From a checkpoint of a small model that answers yes/no questions on an image's attributes.
Model: 40-pixel images, encoder arch densenet, encoder norm batchnorm, encoder activation gelu, encoder depths [3, 3, 9, 3], fusion encoder width 192, fusion encoder layers 6.
Training: adamw at rate 0.0025, 18100 steps, batches of 256.
Data: trained on procedural textures in two colours, tilted and lit, 23.8 epochs.
Rows from block 3 of the image encoder, named by matrix and row number. Rows with one number belong to one channel. Each number is 128 + 24 x the weight over its row's rms, rounded and kept within 0 to 255. All counts start at 0. After the name is the row's rms in percent of the matrix's.
# conv1: bottleneck pointwise conv (encoder.blocks.4.conv1.weight, 96x48x1x1), inputs 0-47
# conv2: growth 3x3 conv (encoder.blocks.4.conv2.weight, 24x96x3x3, transposed), outputs 0-11, a 3x3 kernel for each
conv1.41 102 [125 100  83 122 132  73  91  82 141  95 126 105  96 105 131  85 125  69 119 111 133  81 124 126 128 153 124 114 128 128 125 129 129 123 128 112 128 126 125 118 126  99 128 129 129  60 139 121]
conv1.42 076 [140 129 128 133  81 128 129 138 125 137 125 135 122 129 152  51 128 129 145 113 201 130 165 111 129 132 124 129 128 134 106 152 133 128 141 161 151 125 131 161 129 123 148 148 121  50 126 126]
conv1.43 096 [128  97 130 146 127 120 127 128 121 124 132 123 124 126 135 125 129 139 128 119 107 100 129 109  98 129 134  69 127  94  62 112 128 151 121 123  95 118 135 127  47 152 121 112 121  72 132 169]
conv1.44 097 [112  78 127 121 117 128 127 129 126 118 127 129 132 128  42 131  96 130 122 129 147 127 134 138 106 134 106 142 133 134 140 134 126 126 128 125 122 117  29  87 107 111 127 143 123  89 129 125]
conv1.45 100 [126 117 131 116 158 104 127  72 114 125 130  51  97 118  41 150 115 128 130 120  76 131 122 147 119 161 127 118 126 129 120 127 115 126 126 125 111 129 134 124 117 167 130 129 128 103 130 118]
conv1.46 117 [125 132 126 130 122 128 130 143 127 116 136 131 128 128 146  97 146 123 161 102 128  98 139 129 115 129 127 136 128 129 129 144 128 127  81 143 128 160 118 130 140 156 126 142 126 115 125   0]
conv1.47 097 [128  50 150 129 130 129  80 127 141 128 121 139 155 139 115 188 108 101 129 123 128 117 128 126 144 127 127 130 111 131 122 130  84 127 134  95 125 125 128 132 111 133  80  77 128 115  70 128]
conv1.48 098 [ 75 120 129 128  77 166 131 131 130 127 119 129 165 127 119 117  94 130 167 128 147 102 157 116  63 131 106 165 128 155 146 172 125 134 167 154 111 128 131 158  98 131 134 152 123 114 133 128]
conv1.49 097 [132  97  87  95 146 114 137  83  99 131 137 129 127 128 116 126  51 128 128 102 139 128 136 123 125 136  85 122 104 150 128 164 116  45 137 118 127 110 113 137 130 113 100 124 118 127 128 130]
conv1.50 078 [105 115  98 121  79 109 127 129  97 121 128 159 127 131  71 139 128 128 158  79 148 134 142 161 127 178 128 135 126 133 130 127 133 128 135 151 102 132 128 148 127 112 186 146 109  73 107 101]
conv1.51 108 [129 131 128 128 174 105 140 130 127 121 224 128 118 129 128 127 128  65 128 135 141 122 112 150 114 136 137 129 142 126 127  72 152 178 123 154 147 132 134 150 135 168 139 127 133 120 147 126]
conv1.52 110 [145 130  69 129 140  58 108 129 134 128 119 138 130 108 131 117 129 110 130 128 124 115 129 106 189 153 121 145  38 130 123 106 151 117 125 111 112 109 156 122 128 121 126 116 119 127 100 128]
conv1.53 099 [151 127 129 104 216 113 128  44 103 132 162 106 115 116 126 159 123 143 140 118 100 112 113 129 125 194 120 128 128 145 127 117 145 131 116 138 116 130 136 117 130 137 127 146 130 124 140 124]
conv1.54 105 [124 134 140 128  49 120 130 133 131 105  80 127 132 128 130 128 118 161 133 130 131 137 138  62 127 144 117 156 129 143 141 107 152  37 135 140 112 153 127 114 128 116 134 124 120 126 130 128]
conv1.55 102 [135 128 141 128 135 114 121 130 128 129 147 112 116 127 169   0 128  95 129 123 128 127 128 125 121 138 170 130 134 112 123 122 128 137 125 137 136 129 109 123 128 128 124 129 136 124 149 132]
conv1.56 095 [128 116 127 125 130  97 126 128 121  89 131  35  97 140 130  95 126 125 129 125  98 124 120 129 113 130 127 127 113 120 128 104 114 134 101 135 111 155 151 136 127 139 153 134 146  40 134 103]
conv1.57 125 [134 128 137 128 122 114 127 125 106 126 128 133 127  85 131 128  97 117 126 106 128 121 137 128 121 122 143 107 132 128 130 146 142 130 130 135 128  62 128 130  62 115 130 113 104 118  96 233]
conv1.58 119 [ 20 138 131 116 139 140 125  80 127 129 126  94 113 126 117 111 148 118 141  87 121 128 105 132  58 130 127 102 139 131 114 136 132 120 137 148 106 128 127 153 123 112 129 113 131 131 111 122]
conv1.59 123 [127 114 116  71 130  97 131 123  70 113 151 126 126 152 127 127 135 125 137  97 127 132 128 139 127 126 134 131 127  86 128 121 124 128 139 151 106 130 148 152 126 150 136 118 117 120  95  22]
conv1.60 092 [125 142 141 127 140 137 170 144 125 117 128 134  79 128  85 167 134 121  69 118 123 129 143 137 120 155  85  91 170 134 165 129 168 103 119 128 126 128 117 127 128 164 102 125 132  74 105 123]
conv2.41 086 [126 121 129 140  82 145 133  99 153 115 117  78 116 127 128 121 132 128  99 138 169 125 141 163  94 148 171 118 129 128 129 157 194 122  82 128  60  18  52  83 103 134 127 126 142 119 147 128 125 166 132 105 125 127 152 125 108 190 106 131 126 129 107  75 133 148  50 161 166 119 155 157 151 136 136 181  86 137 113 128 136 130 143 154 110  93 145 127 102 139 131 132 129 139 148 192  70 118 128 126 141  87 127 123 112 129 129 126]
conv2.42 120 [114 131 130 114 141 143  84  80 134 129 105  76 130 151 128  97 111 128  79  88 127 107 141 162  93 127 147 129 130  86 145 139  93 119  93 128 125  84  33 126 131 108  71  76 129 121 139 131 128  99 127 128 136 125 166 128 128 158 147 130 120  65 118 112 122 132  80 120 147 130 134 131 134 143 129 122 151 139  23  72 121 129 130 149  97 123 158 122 130 146 129 100 125 127 128 208  59 124 149 128 126 121 123 127 128 121 122 128]
conv2.43 098 [135 155 130 140 123 127 127  90 123 127 111 133 131 125 125 123 152 133 117 129 106 140 123  78 129 119  92 116 109 128 140 146 133 134 127  90 129 130 136 136 134 166 134 157 149 110 131 138 127 127 127 128 136 127 127 106 123 150 128 127 131 128 130 124 114 102 137 122  71 127 145 130 135 139 130 137 101 128 155  87 122 129 127 112 142 111  84 133 119 122 126 139 145 186 129 145 128  94 121 130 126  18 196 154  26 144 128 105]
conv2.44 105 [ 95 155 166  71 187 148 115  72  73 134 114 129 169 142 128 139 138 139 130 130 134 134 150 156 148 145 134 128 113 141 150 129 128 140 117 126 100  91 127  98 115 130 122  95 120 133 141 126 127  80 129 128 139 132 130 111 122 137 149 120 137 128 100 138 129 113 132 130 130 118 132 139 128 126 126 147 115 121 139 110 130 102 139 121  77 168 167  97  57 103 130 126 144 135 127 138 129  95 128 125 131 136 130 142 149 119 128 130]
conv2.45 108 [132 130 130 170 127  88 150 129 107 164 143 157 127  42 143 155 137 133 127 133 151 128 120 120 128 132 143  57 106 119  84 134 156 137 160 116 119 137 128 129 120 137 135 149 127 115 131 125 128 156 124 124 110 111 109  93 128 111 128 144 148 147 127 134 126 128 127 108 140 125 126 142 121 123 126 130 120 126 146 129 111 108 117 125 133 128 126 139 150 131 129 177 148 180 135  90 169 106  26 117 123 129 122 125 120 109 130 119]
conv2.46 110 [111 111 136 121 135 133 113 118 143 135 129 100 127 137 122  91 120 128 129 129 128 117 139 162 121 130 162 132 129 126 129 131 112 127 127 133 132 126 126 140 144 118 125 122 126 127 130 130 128 111 116 128 125 123 159 136 138 132 127 128  82  92 143 129 141 132 117 128 127 129 126 128 128 127 127 117 141 131  72 120 142 132 140 156 132 145 132 125  85 128 123 111 128 110 128 142  96 132 141  87 124 141  25 135 237 118 139 220]
conv2.47 100 [116 129 136 128 139 135 126 122  98  67  70 129 123 151 135 127 167 130 116 108  55 178 161 115 218 191 120 126  89 120 147 134 121 140 159 128  66 124 159 113 130 151 125 128 162 133 111 127 129 117 124 126 133 138 111 135 127 119 147 122 155 141 120 115  77   0 137 207 106  97 157 137 119 102 125 135 128 124 192 118 100 110 108  92 127 174 119 107 127 103 125 128 144 141 124 107 138 121  84 133 110 104 140 167 129 127 173 127]
conv2.48 085 [131 149 152 132 118 100 123 131 126 119 110 105 114 168 125 139 119 205  89 131 139 151 148 153 129 147 129 126 107 124 143 140  98 139  96 124 134 127 104 126 117 130 173 108 155 126 155 134 112  72 149 121 153 127 125 149 149 115 122 130 122 122 155 135 125 133 135 140 149 129 108 118 129 118 128 132 128  72 128  69 128 179 120 158 180 126 158 131 156 152 130 104 143 151 137 140 145 115 130 137 129 127 160 152  87 138 131 139]
conv2.49 099 [133 157  87  98 111 149 105 124 166 113 118 116 136 130 157 150 160 182 134 148 113 125 145 140 172 158 131 134 160 134  94 115 112 132 132 168 130 113  93  93 127  70 118  92 130 128 128 130 146   0 129 138 134 125 128 141 145  79 131 154  89 121 158  89  96 129 116 123 154 143 137 131 146 129 113 107 111 108 122 120  86  98 132 133 149 129 185 136 128 159 129 120 123 115 121 109 131 148 101 160 130 148 105 142 144 133  81 116]
conv2.50 127 [119 143 161 116 150 145 126  26  76 114  91 106 127 157 128 118 128 125  92 128 172 127 138 181 100 117 139 125 126 132 158 142  98 131 127  99  93  77  97 115 120 104 120  87  46 127 135 120 128  88 119 127 142 131 128 104 124 147 150 124 140 128  97 128 131 127  92 128 146 107 115 130 131 127 128 177 129  98 127 106  94 128 132 134 109 129 138 125  96 104 127 128 150 142 116 148 128  68 110 125 119 137  96 128 148 100 115 128]
conv2.51 094 [125 109 138 132 107 132 144 134 133 129 138 126 126  79 115 125 117 124 124 127 131 119 125 130 121 129 128  74 123 118  39 197 147 115  81 118 133 109 128 127 128 112 128 128 126  92  94  95  82 255  72 103  46 107 129 126 128 140 116 128 156 129 132 111 128 125 117 126 122 125 124 121 129 136 134 113 117 132 129 125 154 127 123 121 123  93 125 133 128 125 128 130 127 127 133  72 123  71 128 112 119 121 121 126 127 120 128 125]
conv2.52 101 [128 125 129 131  62 127 150 142 167  85 122 117  64 165 154  77 100 128 140 133 143 144 149 148 119 108 128 135 141 128 122 105 131 123  95 130 126 112  60 136 128 111 159 133 139 116 127 118 125 127 126 128 128 114 157 131 139 129  65 129 131 127 144 109 125 132 134 156 157 116  95 105 132 121 116 103 123 143 132 152 136 143 127 132 146  79 128 156 138 162 128 128 102 117 148 133 112 133 131 140 131 126 131 130 130 120 126 125]
conv2.53 089 [139 112 132 152 115  91 163 127 128 149 157 140 126  83 144 125 126 131 128 161 128 125 119 132 127 131 120  52 131 128  38 182 141 126 129 139 128 139 128 123 126 128 126 149 127  91 129 122 123 226 128 103 125  72 134 143 135 117  72 150 128 134 140 130 135 125 124 130 126 114 135 122 129 124 148 109 117 125 143 112 128 132 133 132 126 105 133 160 129 132 138 132 127 165 126  56 143 128  85  95 105 120 135 142 121 129 129 115]
conv2.54 085 [ 95 139 144 123 134 129  91 105 112 122 113 118 117 134 128 127 122 123 126 129 128 129 179 124  97 121 129 143 151 116 191  88  54 143 126 150 129 124 122 133 123 116 127 114 140 122 154 131 148  17 200 128 210 124 139 128 128 115 158 134 102  83 128 112 128 114 128 130 145  96 143 132 116 121 130 132 143 128 108 119  76  99 127 142 115 132 130 120 128 122 134 122 129 111 104 161 126 137 136 129 129 128 126 173 124 127 141 125]
conv2.55 098 [126 101 124 128 124 126 119 124 123 138 157 109 130  93 126 104  91 132 129 127 127 130 128 128 106 107 127 131 133  86 101 166 128  37  80 126 135 125 107 128 128 129 117 128 128 124 127 118 124 170 117  98 114 127 155 180 130 133 122 131  98  95 129 124 152 135 103 128 130 125 125 134 133 140 145 100 122 183  89 128 172 128 182 137 122 121 128 104  48 127 130 105  90 129 128 154  56 124 189 127 146 124 127 125 128 128 128 126]
conv2.56 100 [127 147 130 127 160 139  90  83  99 128 102  99 125 125 131 102 114 121 112 133 151 115 128 170  98 129 142 127 127 128 151 137 130 134 109 123 136 127 126 151 143 159 130 128 129 126 131 126 125 120 120 128 123 124 132 122 128 181 128 139 125 101 133  98 139 129  96 128 128 130 128 144 148 139 124 131 112 126 107  87 109 133 128 129 151 128 109 124 123 113 130 135 136 152 128 154 110 114 128 115 123 129 101 129 148 113 125 133]
conv2.57 116 [123 129 124 128 128 128 126 102 128 123 125 126 129 128 128 128 122 133 122 123 116 115 104 128 113  77  97 128 128 126 128 128 112 126 126 110 130 129 128 133 130 132 129 129 134 126 126 133 132 128 135 127 130 134 122 122 124 135 135 120 130 128 122 113 105 126 125 100 130 128 113 130 128 132 138 125 132 128 126 129 128 124 122 127 126 110 125 125 108 126 127 117 129 126 129 126 115 129 134 160 129  17 241 146   0 168 123  21]
conv2.58 092 [112 105 128 123 135 127 144 141 129 128 171 126 128 131 103 125 115  97 125 122 126  88 127 119  59  93 123 153  78 118 109 148 146 128 158 127 164 143 134 137 125  46 131 130  60 126 113 150 128 154 120 132 127 132 128 128 106  97 171 141 141 147 136 147 175 142 128  35 108 122 120  94 107 153 127 136 143 139  76 128  92  99  96 111  98 110 124 132 133 134 136 118 129 132 161 125 133 160 121 130 155 124  94  83 105 121 121 131]
conv2.59 103 [130 142 137 127 155 135 118 103 122 136 104 125 128 127 136 122 119 126 117 128 154 122 129 159 109 118 139 128 128 137 134 129 128 131 129 123 128 127 130 130 126 128 133 122  97 126 129 122 128 115 121 132 128 128 137  99 129 143 128 146 132 127 137 133 126 120 112 121 124 127 119 123 127 119 111 140 126 102 112 116 128 129 111 130 150 126 127 127 128 124 108 133 129 135 127 133 126 128 121 103 128 202   0 131 235  55  81 143]
conv2.60 099 [127 143 127 117 157 128 126  43  74 138  81 154 159 126 136 149 134 164 125 103 116 124 124 111 139 130 137 127 112 127 154  80 136 153 111 101 128 127 124 128 138 125 121  55  47 137 127 100 108 125 127 116 117 128  53  66 127 123 159 126 140 127 121 145  75 128 159 103 102 145 146 135 118 113 114 125  94  86 102  33  45 123  92 129 134 134 115 161 161 126 128 136 150 128 129 128 128 102 114 124 130 138 127 130 131 130 123 129]